A small image deblurring model, trained from scratch: arch unet, norm groupnorm.
Rows from block 6 of a small image deblurring model, named by matrix and row number. Each number is 128 + 32 x the weight over its row's rms, rounded and kept within 0 to 255. All counts start at 0. After the name is the row's rms in percent of the matrix's.
After each channel's rows are labels from the 100 images, of 14848, where the channel reaches its highest value: "colour at peak" is the nearest of a few named colours to the mean colour under the peak. Only what is clearly more common there than usual is listed. The data: rendered scenes of coloured solids on a plain floor. In brackets: how many of the 100, against the usual share in percent.
# convs0: first 3x3 conv (model.decb.0.0.convs.0.weight, 64x128x3x3, each kernel summed), inputs 64-127

convs0.12 075 [108 123 132 107 243  91 107 185  79 158 150 133 171 107  82  63 182 107 124 117  97 125  91 123  92 148 152 116 150  89 164 113 101 133 132 174 138 128 131 171  81 105 117 161 146  99 157  83 117 139  76  98 133 100 140  97 152  46 170 170  99 166  65 117]
colour at peak: white (34 vs 2.9)

convs0.27 109 [ 63  95  98 144 131 129 162 101  92 109 152  80 144 127 103 103 170 143  93 109 156 129 176 109  67 130 176 165 123  77 142 100 132 114 141 143 130 131 113 132 111 147 164 123 137 101  92 133 166 122 132  96 125  99 157 138   0 105 193 114 123 136  70 112]
colour at peak: brown (33 vs 14.6)

convs0.58 089 [ 98 160 120  80 118 111  99 124  67  88 100 100 140 117 195 119  48 115  95 148  79 119 114 243 141 137 108 148 184 130 129 150  70 141 101 123 134 190 138 128 121 136  98 138 139 240 142 123  95 139 125 171 105 134 133  99 127 133 157 186 116  71 161  97]
colour at peak: brown (35 vs 14.6)

convs0.38 128 [133 153 142 151 156 122  78 115 106 138 200 150 115 159 138 120 153 111  84   0 132 112 151 158 126  95 123 120 134 124 176 123 169 119 138 118   7 195 117 168  95  95 123 113 163 111  92 123 133 128 158 140 154 129 126  47 169 128 116 126 123 111 100 157]
colour at peak: black (27 vs 3.9)

convs0.57 086 [ 64 141  87 159 135 119 116 132 121 135 126  97 116 109 138 139 225 122  83 122 228 116 102  69  66 136 153 102 124 121 183 115 136 130 122 161 122 150 108 141 119 147  93 140 158  93  71 107  86 124  97 125 162 182 113 112 137 119 137 122 102 177  40 162]
colour at peak: white (58 vs 2.9)

convs0.20 088 [131 107 177 141 176 142 148 135 116 180 121 165 126 140  16 133  66  81 165  77 166 162 126 147 159 206  65 175 127 101 138 104 120 139 115 155 102 126  59 218 127 114 126 148 127  99 109 154 104 121 184 146 117  43  65 163 129 154  94 130 122 150 161 152]
colour at peak: brown (37 vs 14.6)

convs0.26 127 [109 115  97 114 153 114 134 138 157 121 128 117 148 123 138 146  92 111 134 124 164 150 199 116 152 173 102 132 147 133  67 119 108  82 126 150 144 141 170 141  93 164 128 131 185 163 114 110 167 128 121 145  86 121  94 123 194 129  24 167 118  79 200 108]
colour at peak: brown (41 vs 14.6)

convs0.45 092 [118 136 119  96 102 134 129 164 122 113 110 141 111 141 156 133 127 162 121 127 107 134 146 106 136 123 123 156 131 114 120 129 131 122 144 117 134 133 133 132  94 122 117 135 125 139 130 138 121  95  92 130 134 154 139 112 118 132 106 130 132 145 125 145]
colour at peak: grey (97 vs 56.6)

convs0.2 082 [ 65 101 141 152 191 161  81 137 117 114 134 102 119 131 129 137 130 159 126 116 151 124 117  72 131 189 158 148 144 127 119 114 168 112 128 169 150 130 103 202 158 143  91 102  86 138 123 118 124 141 126 148 151 107 146 191  89 156 154 140 164 160 178 144]
colour at peak: white (25 vs 2.9)

convs0.23 095 [131 150 184 101 141 173 102 107  84 143  90  74 163 113 117 155  95 125 142 205 111 132 191 125  93 144 190  54 163 102 152 118 111 117  91 139 212 109 198 104 129 113 141 175 185 133 149 123 187 127  98 201 140 126 143  87 101 148 126 157 104 107 138 159]
colour at peak: brown (35 vs 14.6)

convs0.28 107 [152 148 102 123 147 199 147 128 177 127 123 104 127 146 109 129 109 140 164 117 110 145 153 144 128 189  87 107 151 182 179 138 141 126 151 173 119 118 163 126 133 176 158  97 154 165 144  84 148  94 157 120 113  68 158 157 138 141 101 127 167   9 184 164]
colour at peak: brown (35 vs 14.6)

convs0.41 121 [ 64 162 113 153 114 124 140 122  66 179 134 151 159 104 130 136 118  94 143  78 114  86 130  99 183 128 105 100 148 115 136 113 150 133 113 171  81 134 127 157 112 102  97 106  39 133  56 177 108 160 171  93 128 135  90 173 107 130  79 106 144 166 158 146]
colour at peak: grey (89 vs 56.6)

convs0.9 144 [120  99  89 146 185 109 138 147  89 174 128  83 147 125 117 132 205 121 134 119 190 128 113 136 115 157 145 124 110 151 174 115 108 108 113 176 152 132 160 180 106 139 157 158 145 141 129 111 109 139 141 135 170 133 162  28  86 124 159 116 120 138  44 150]
colour at peak: white (28 vs 2.9)

convs0.11 119 [ 85  99 102 102 139 109 113 127 153 180 141 170  79 133 108  97 134 194 104 143 150 133 117  96 112  86 120 167 134 158 133  76 191 117 153 150 127 124 114 159  80 133 161 140  69 101 108 198  98 168 135 110 115 113 105 102  97 134 132  95 194 127  99  91]
colour at peak: grey (94 vs 56.6)

convs0.3 124 [170 127 106 170 185  96 150 139 144 142 153 118 110 116 163 141 100 154 123 117 129 178  81 134  80 190 117  90 128 106 126 144 117  96 135 128 112  95 127 186  89 126 109 139 144 115 133 168 113 162 192  92 118 124  98  93 105 125 162 164 154 123 150 109]
colour at peak: grey (88 vs 56.6)

convs0.34 116 [ 75 123 142 130  87 106 116 133 119 146  93 104 156 120 204 119 160 105 163 159 115  97 104 150  45 104 134  62 182 118 150 109 162 121 105  94 147 130 120 124 113 124 110 147  93 141 204 165 135 145 188  90 164 181 125  75  74 127 137 146 140 102  61 137]
colour at peak: grey (93 vs 56.6)

convs0.54 101 [219 120 134  95 109 176 146 145 178 114 130 108 132 109 171 134 145 142 205 128 138 135 194 136 107 124 135 142 129 156 146 134  81  98 186 137 132 145 119 151 142  93 134 114 120 144 104 113 117 135 150 151 119  79 117 140 120 133  53 158 145  40 191 121]
colour at peak: grey (99 vs 56.6)

convs0.48 099 [161 121 111  80 124 117 101 114 121 161 123 146  99 140 137 150 118 142 116 122  99 118  58  93 123  91 108 126 107 178 110 146 118 151 113 170 128 145 158 168 151  76 130 155 115 115 145 132  88 166 141 101 118  93 143 124 141 169 118 164 159 129 123 148]
colour at peak: white (46 vs 2.9); pink (34 vs 15.3)